A small image classifier, trained from scratch: 34800 steps, held-out accuracy 88%.
Rows from block 7, named by matrix and row number. Each number is 128 + 24 x the weight over its row's rms, rounded and kept within 0 to 255. All counts start at 0. Numbers have three digits each. After the name is the row's rms in percent of the matrix's.
# c3: 3x3 conv (model.blocks.7.c3.weight, 288x288x3x3), inputs 32-63, a 3x3 kernel for each
c3.190 098:158128108155130096146103106097098127135087133114109140121139138132117135152143123116097078099127089097119119129094131124143125086122138132157158114119135125157148082108127110115147110125124111148159124140137116142144090088044090080070112104104146106139158093115154102104119092093112111094100079078095108144143056136165119073142146137131131112146121131124151130128139130133151170149167113159160131140144141104108133126110122098093097096094100151101138103087093133151105122116144107143126120141139127134167134143141126145135140139163111130125117087113100125114146113157147152142129142128141140127140105144126129125151129123133137129147115155128142127127090156118121124143117134099143155084144156096138137124129088087107091103145145119136094142100139139143123136128144119138137120112134138144107143125139122119132126144144130131163151149146089093090102115138085132100
c3.191 098:145126171143118172152137139089117102106110121119145117133167158155093121100104111137153146139091143098137155145138149116163148145117141083082105115079119147099078090146136098129138153147144122095109122137126100109112135104122122135125108120176146075141166095159161149164148151171129093138147091151143167154118147148141142126114099121117120137130144152116111120129119158122120134124130151105127115115096138107146152094132151114135113125123109116139123148148138114102120105137158116142148133161131138140114113154105129151150114124164140137128067135103070082107044153138109132121124144116128120102147107104125145122127128123127120104104139151104142120132103114136123149118130134106132142112145096110111131125120108097110109081116118128142120120111121104143106123138107081119121089089117119143075117089128113188161123099125114154171114112080147100124120124169113169167
c3.192 100:119114110170117134184154161153143125167143119096116083129163157140122139124106118117112138138091116141144135087112103087115136102118123186179158169141124100142122138141129149153137126123099111137130095135145063061067115151152106072098153126099104140169139116138173182149134088121153083120197155160076099088123151117109119087103151152113095119148114121174167132154139135158163162138116126085102136106099137081088098134107114129143127148155134149149150122120131130134147140116140147131120144131150140128153112090138126147110137133132135172139084116100132126120146101112122144141131124129093119098113121109122131145088100082123129126153140138107111119112093111131110104127107127143140107126139137146114116106145105077096114148113131174116171144103141135111159132122134138135123088093110111093107120141134134117144129129122122138182097106108115128121111122133171144132
c3.193 102:130133099135139103121121103103095110092094118105061101091124163108102130124118090108112123111128122102116120144133139127158138087125151065066069077090096115119113126135154142152179124150179113127138147123149125155128142155115130148140111141147132105128141112120136103126111124106100109102092100094128110138123109113122125098154137127162124138149125117118116096128130104140151090134169126127159125122142105125098127110090115124079109124131152140124160160136154156141139145142130138129133155149143145164164133150137119133122128143123122144132125101142111082121111092115136148154128123148149129143143147133125143134101143146153146131128159124102137154126111087114108076098104090069172200086140204108140162118139101111130108105128108150156139152145154129170122098122138099101092116102085136166078128137093103144101134119132122128113125126145192140130145145133123131150
c3.194 096:112122107141129143153124153100112114108121094115120111124118129118134131138143142132132135131136137107126125095141112115099087130157126085098088110167106148170133169108101162115149126125114128125138119117128121111123140154173134122141161149161114128124139100139140150164136129116130133102146115123118123118143118128137131137104108110122147126123138139125090136135133122141153154141142138148146142112104132124126136128114142130106108111112136077135095028046027164135151187135155183125138141137115165133152160122141162159138152107114128096126147106133125102120137123125132137150105110142113098121132145140117098106151149106139144115139134106136149122120167137127164112140187134127119121134113110167132143148141151149111143172149184136130146166114138187165147156143130143127124138127102129144134155145158135089137104118145113106146163147167127117139157120129153122110
c3.195 098:101075109124081127163146140119114123145145137110139111113171183130126160148137109121154166125104138164115084125132118125140149101128119160156123141162156115124146123138115113118092117095109101123136129122118123118081093105157100113117129103138074082173153073132199186137092119159096111114139118123098090052132167092099139101102125175100113114184130128141137156177123135172170147100126108096127134115101115136108095119136086100105105120155088098089114135090110083141087108127068110114075132131096139141125116122111137152141129136135144138112136156120096117134125141133125155116123126124119110093111115115157138117080116098155132090138164130076100160104078094129128117079126087114122123094131111137122096117132133104104105109089125133143147147132161163130141114152128134111130095125133095158148139119125181155093142129069138144122077109137108134111104104097114120099
c3.196 093:138119123148132148186182151136083145120149128133108126120117108188104141120151126132096111152135104145164111122144148118119159129110072117123129108114119149107141153128077136127109119099098106087132127099135117074104131116137128142087128157139145132110192171150134126132139137099150157141155163121125094089097147111073102089102101096108148115097142105126122111148139173092173076099118111102121131102159106128154104092162136138109119159136176078098093120106144163117124090102093093146102165126115123139120116100142140124128127088115146095089110155135145152150121140121097107112120110139152083115138096126112119151127079139132099119092112110113089089133095106145141155147070108119127119102129156120132130153150142170117066150147094138125130151155110120145105135132120111096103144113140164158137142120123132150110139081181091123148170118147171151128151110131134118130
c3.197 097:133107125124124121139141131097104114104142123112118115133146136116146128120119112142144128127149131136147142140150175158154169164150148089094093089129107128130115149150137130134139128131144158157150152141146144126106106139138124120128116142111122109116127139119117133128158151126118115121137117124134143140132125146121112122098114122078086106080107086096098087136140110119117109146130119117104123103145070134108116123095113123103131097131112084122111119116111127125110103115126133137142154152144139127131138127105124136148114117134146124116136141122141151146136103138151158123150111123107100113152153139167149152159148153137135151131125127123122114164116127163161154164170154162141154119127158131147131109143141108137137121117126162160137125117169125122116122137117116147148116110128137150135109105106119119099144170139169153163129119149097087088093104084108078102
c3.198 096:127119128124119124149143145137141133114145100131133104147142152167155154176151114127121131125115129146146129112081088133078117125128126119146139133151121100080086147143135126120132122121127095119134128136149139128140076116110112124114076130114110078172117112180126132176143104144147107146157162171129105134144138131148141119124136148123152150111126136108121143126138144110099099119113118158133150138096121111144094117119108107133127113103070119111080152127087118140133070071059092086075122112086139125151131124133127110128117129161138148150132149139130150121142131105101116131122118146152152129127148157156123144132154141152142145166140145131128149110136118137147135131168122112130082152138132159127127125123120131138144122121113087073100103097130123119137147145146144149127155127130124134124117156162161178163112145126099127126106134105105116122114130115138130136
c3.199 096:156133147144139145156129142117121138118094147135140156142141122135121107087091090106096093115103095103092105133125120106114123119103101161159149139140122154148130082074056099081104107125155115151138138141156127129103098134144135149106199147152112113129115140128128127129127118124124118117104101104124160147109145147098138112149145127156151116139124129118127125107108131110141146147145126151157116120119099116143132117140140091116127132156140130137126164163154116124141108151152139149174114139104117136105105121094094097094102092096109107097080083113100091102105096104129141117122151138119119128131133161151122178157149159109120142109121136109127142136143138160144166171161151155127096169132127162131117099155159121136104140106116132134131133144116151143111118129103093137110136102136103077093095084084157106117115140168122153161125130175146142129153140143144149127
c3.200 102:120105139128112147149124161122127128118100099113112090115120140123129143146138144152118134145115129130110120129070081102066082091101080121109117096069103125152114100128103097124095094116093129119135131127141150142138134133126137126127121123116144126168152127176156144179143137156153140160163140162131121107125132124125111127123104126133115150136122138109129154102132181118159174139154159147153178146133159128138152119118149131106136154140151155132143174151162158153149137143115124123101116119128110112133111108129161136149136121135117124114111116131128121133144144137151133149141132147148146153097097109087082093098090120158146147132105124099097091096098103103093098123097097130142167095119152102106135120138124132139135138156133107107145113102147113097135134139138138134128164164134114076127101083116103098109096089119106112110111092080105109109098089094112108080
c3.201 099:150101066112103077100086086131148134130164129107129156140132136142136109132135131123092084118131087123120115128115138128126124135124103133127122094112096105104085129132099133134138104152143140146158125144169115158147089131128109093111132106105110130131128129107130137092139125110121139105115119133131141134124120142103116115099142131103147118118123117106110065099143109099151128158143089169147105124137125111105077083123091072089105148137137139103158130146151112139110124133120087133124124114154119134143143144118124113106124128130137143140135147113131160146099120151149158160145127158120134148137117143120105139130130117134120137135111163154147141124087106083078097104095131132131114114102122116141120143154138135149135159149166122129143116111180142179170122138102107148107080120122117125139114145111149107093131156134109144149145143126135130142104141147109129166
c3.202 102:033102156097066107122117111101096141129087123122117144141153153145136152133131116139137123147147145137141116104132103111145107135122096104128122111118114140140131161152141152131118148150136130128140124128114114113098107130134107141135135138143137107104139147118117114123131136118126140137127145139110111125121119103146145121119114115153148123140157123144092092140067115114115069136139154146091144155155088072106133098094136132117105134136175106116127128122129094139131120129113115084113121116119130125109145120123126135115135116106112088083075121151117078137137116094125125131107110113120084103097119141105106114144089131115147148140116125141112108089098125119109117137122155151136099129111117103108127116103124131100095149118102172136158143132144135100152114126124142111136113137127143094087139103109141133094094143117133091104118091109077119122110119131091106120
c3.203 098:135137131148126154155132120129149139125138113081069098150128146134092114138158150141100141124083131163174173130126110158097114130161126169151164119107085102081121129146139134122134149138168100100119115111098135112114124128119151140107150138116136086123156121146132132121116136146114110137146137123145148125131139102124121093151125146147108149140136129151170170149140106181159117120112160145113141151136130101130097130130103137136114120151164146144116129139132117124116127097126084071111107104116134131123143093096129135139125112136129159145104087110117102146127151166094121111121117108113115115110112082123114076110076077104117089123124116117144117086123075119109095063061109107117115103149115135080138099126103121109112124113144121114112170123160193145108115126092121150139121150169094126132128124106133134122099114088111107122104111105081095072143144135128176149
c3.204 099:065133108085139095085130086106125119079116114103132144172133125195146156171127164161142135139154161121101153175163148164150161180151176065042044090094107114102113131096076108097108074096135136132125131135129133151149176149105155151126132153148085145086085156102071134099104124111105118110086104104125119150123118139112144177118122095102130101070119112080119108141135137133131097148137137138123107119144108110153137097142148104132151167129143113135132129147154144156155115149124129156143119117165123119146126136155142127127131142144144130154172132115149141121124119126126118109113117117130152144127132159128139131140184158140135105120135107127144122139121153128117109135139129089117131116115110143155115157130114124109123111093131092116143124123146120120140183159139160170143133146161136126096121125092137141106104133119097135119091143137128132116108147121106128137
c3.205 103:140077075094047087113046114144121130152089141119152140135142150116144108139142134143140138126150114111123117147134145127141114131115115154155158125131144167177168113113130132126143133145162123148153132133143142129106125086139158131145175181152129122117131115104145153149132143127106113122109077118085143110132127136133135120125124109125108113135139145150115167141102113108140169173144114093119106102062122119118104110131102120125132120147125121130150159124147117107104128135146129138148075133102052116116040066119135138145141140132110134119105116158115135152143170150113131118139126140124137106104143148149138165148148138123139132138139137145161123107128128126141151110134102124125092141135092138124110141125125140115130170175172116136145093122120086100140108159113130140151145113120134114146139150141126164148104160117137128168117131123135132145108148156106153119
c3.206 093:125084120095051169144130188122106144109130109081133125151100111117051193112152146130087117120088169132143139131106093106087133155119121132150139102114097122105124105109107110113111102087094113112098120130121112096112129135156106087080120120126083103083115084119138164160111118118125131147154152145122081100119111111139148141091077101122136112139154145102102141106107179156154109098087105106137137150120118104104064122133111150162150153143161103112076123086132161121135129129123100103111124139132116118098121095122112121106111128122116127111115130129105147143150158150137138109125130096082081108118121114120117128086046152144139117151148109122116146098083085127104107072065158101124101125126131111095128147139132130112082115111113092133168091112129131104121118110104135115126125121122105123154129151125154179136126112157081148148086087091101105092126133142140144186
c3.207 097:147131127148126134149136158135143157152135159146148153115107137119121152118152164076073125110103135090136150123119102092091079113121119105101132171137146148120128125097117113134119120143109150120132142119145146128132126108100107099098102115122106119080110124085095107090149139122165138138160149155133118135117121148111124142139132114145132116137139125067075115091124163078118105160096102182102115167117107129092130143092135159149172117121115142114128128117121137137117140098115103103102112112110104100115081066104089081110090087095115113131088121105111126102103135131140114082134088127145120119154122153120101154120115149173167138142124119127121131154157144136138142130119153163089135162108150161141148141125137145167153126152137102134105110129088121120116113136153138130147155152126093154178111160158114184175169123158100120149136118137145095113158112114143092117
c3.208 097:138140114136116130140130098125131146119144130118102084101080080154160140162185154128112099164139135128140147118128124098088147123140135134129120132135131066116101121114143125165123138132135132126127149123148160147130117109080107083099134115120138100099119102100152155114132108093092073085132131114117132126120131132114137114099079060065090094139181148118137138112110121134120143160088121113064112146136119110138110106103103071143148138105114097087103116123129136089131098107100094130101140134146094075136136152151115115139143136159143130130093097110085075122152140151121136117141124133139143140103143123145113115154113152111101122153147120114088124128157170156153142162140139100134136115144160168120112128117071138119130102081086148116136132132131151130161140109119145154145117123123098091112105132125120133140127156121131135119115103162134150159147153124129108114
c3.209 108:099088123090079128082093122149122137117126134127148135155158139143145140126134138120127129116123119122116120138163159148125154159148128069047069048058051121110139140150157148163142167157149138138130130142129141124122125135136120130113138118108130119137145141137134128128121124134135128132120130127136142150131135143126139148125094087115094099101082071150099082130089094154151153134143083142126089115119077120110098108089105089094108151133165057083060071069075140142147124119097122112122120112137122113110128107108114127131125138138137140128131137108106116141090130126146156141149143142136143123157179174160130170151151140134122101126095100118117112163160155153130177153168162132155122133142113123130109119137118110140099130118099144117108135125097142125095136134112138140124140138145123139101108109115086116074139149133139127151126143144154145149138141143143123153
c3.210 103:118072100106089109125093122119117090109127114108140131115137102144080104136144141125122129124068108160154168120114091136130138137141148179170173157133152085122108129145145151146188149139168129133122113120097137127125123139164124131106114123106068064126133119100140102116120098111131135158148126164081100056132137119140128114133140123157166119144119132169137173164117138116107114140158135158125124133120129123114106100140151140141157136116115117123096106105140117074095116115098103105116109108117125132117120113112103105090139128155141144141089136118122150150116152167128132138128135119138143132136095078117118117117144110089095082097112087114135097138092071121124132099118114139118106140130089138133127151150146088113042150127115135111121149099093142075112105141080136098122156164166084117104116107128121140120111055087100107148110148137126121098107108125126129133
c3.211 108:184151163178153162178143157136142113119118106122114099128115110138133125142130126117110116125120122130113105094128130120110103120116072121114131101100118074075103108122125093095086073070072139111140134102124131085119127151124141139120125133108159150144148150149136146133146136133159139148160147144140170143117129140086110107120113093121121114106114110160132124149141121137114085137129126139119131132114115134144132136126133132114115149171140092114111096088100163146147133109103091097096140139114101103097097085091127100136115095122110091118147151144145135147142127145128111120137099090126075086150178164166134162170155158145138147145130148140122136179179155169155152175151143127141142133134114113115109127145127135143125133143139155137126149147118132107120109112110115125116140137130127128135143132156145140153131165168128137151152116154174133156163128137168121141
c3.212 090:143116158147100165129075147118133108125137116081124128124154208111103183117117133135153175142102174132118122092128162113136167144141108101122081128122140183164152164165131170155111166129121110081098111135131126130116082121126090125121135142122143120131145094115149114150142144165137087137143083127114134144118153141132135091130108143135107147118110133108083140140095163144150139135145144112088130112091097151122149144113141146119127111130119084084094119105110153138119118125127089124140102110131120128113169145111147144142138110126125106072084066092074093106092119109125110077121122099116125129119113114143124105173139121101096091122132110099119120120088105124100121128141148157141120156162162128143130105093079097094090146128114122107122078093133102124118102087101102107101103148126156158173125103135114142122123121129146130134123127122107085053111110072106109107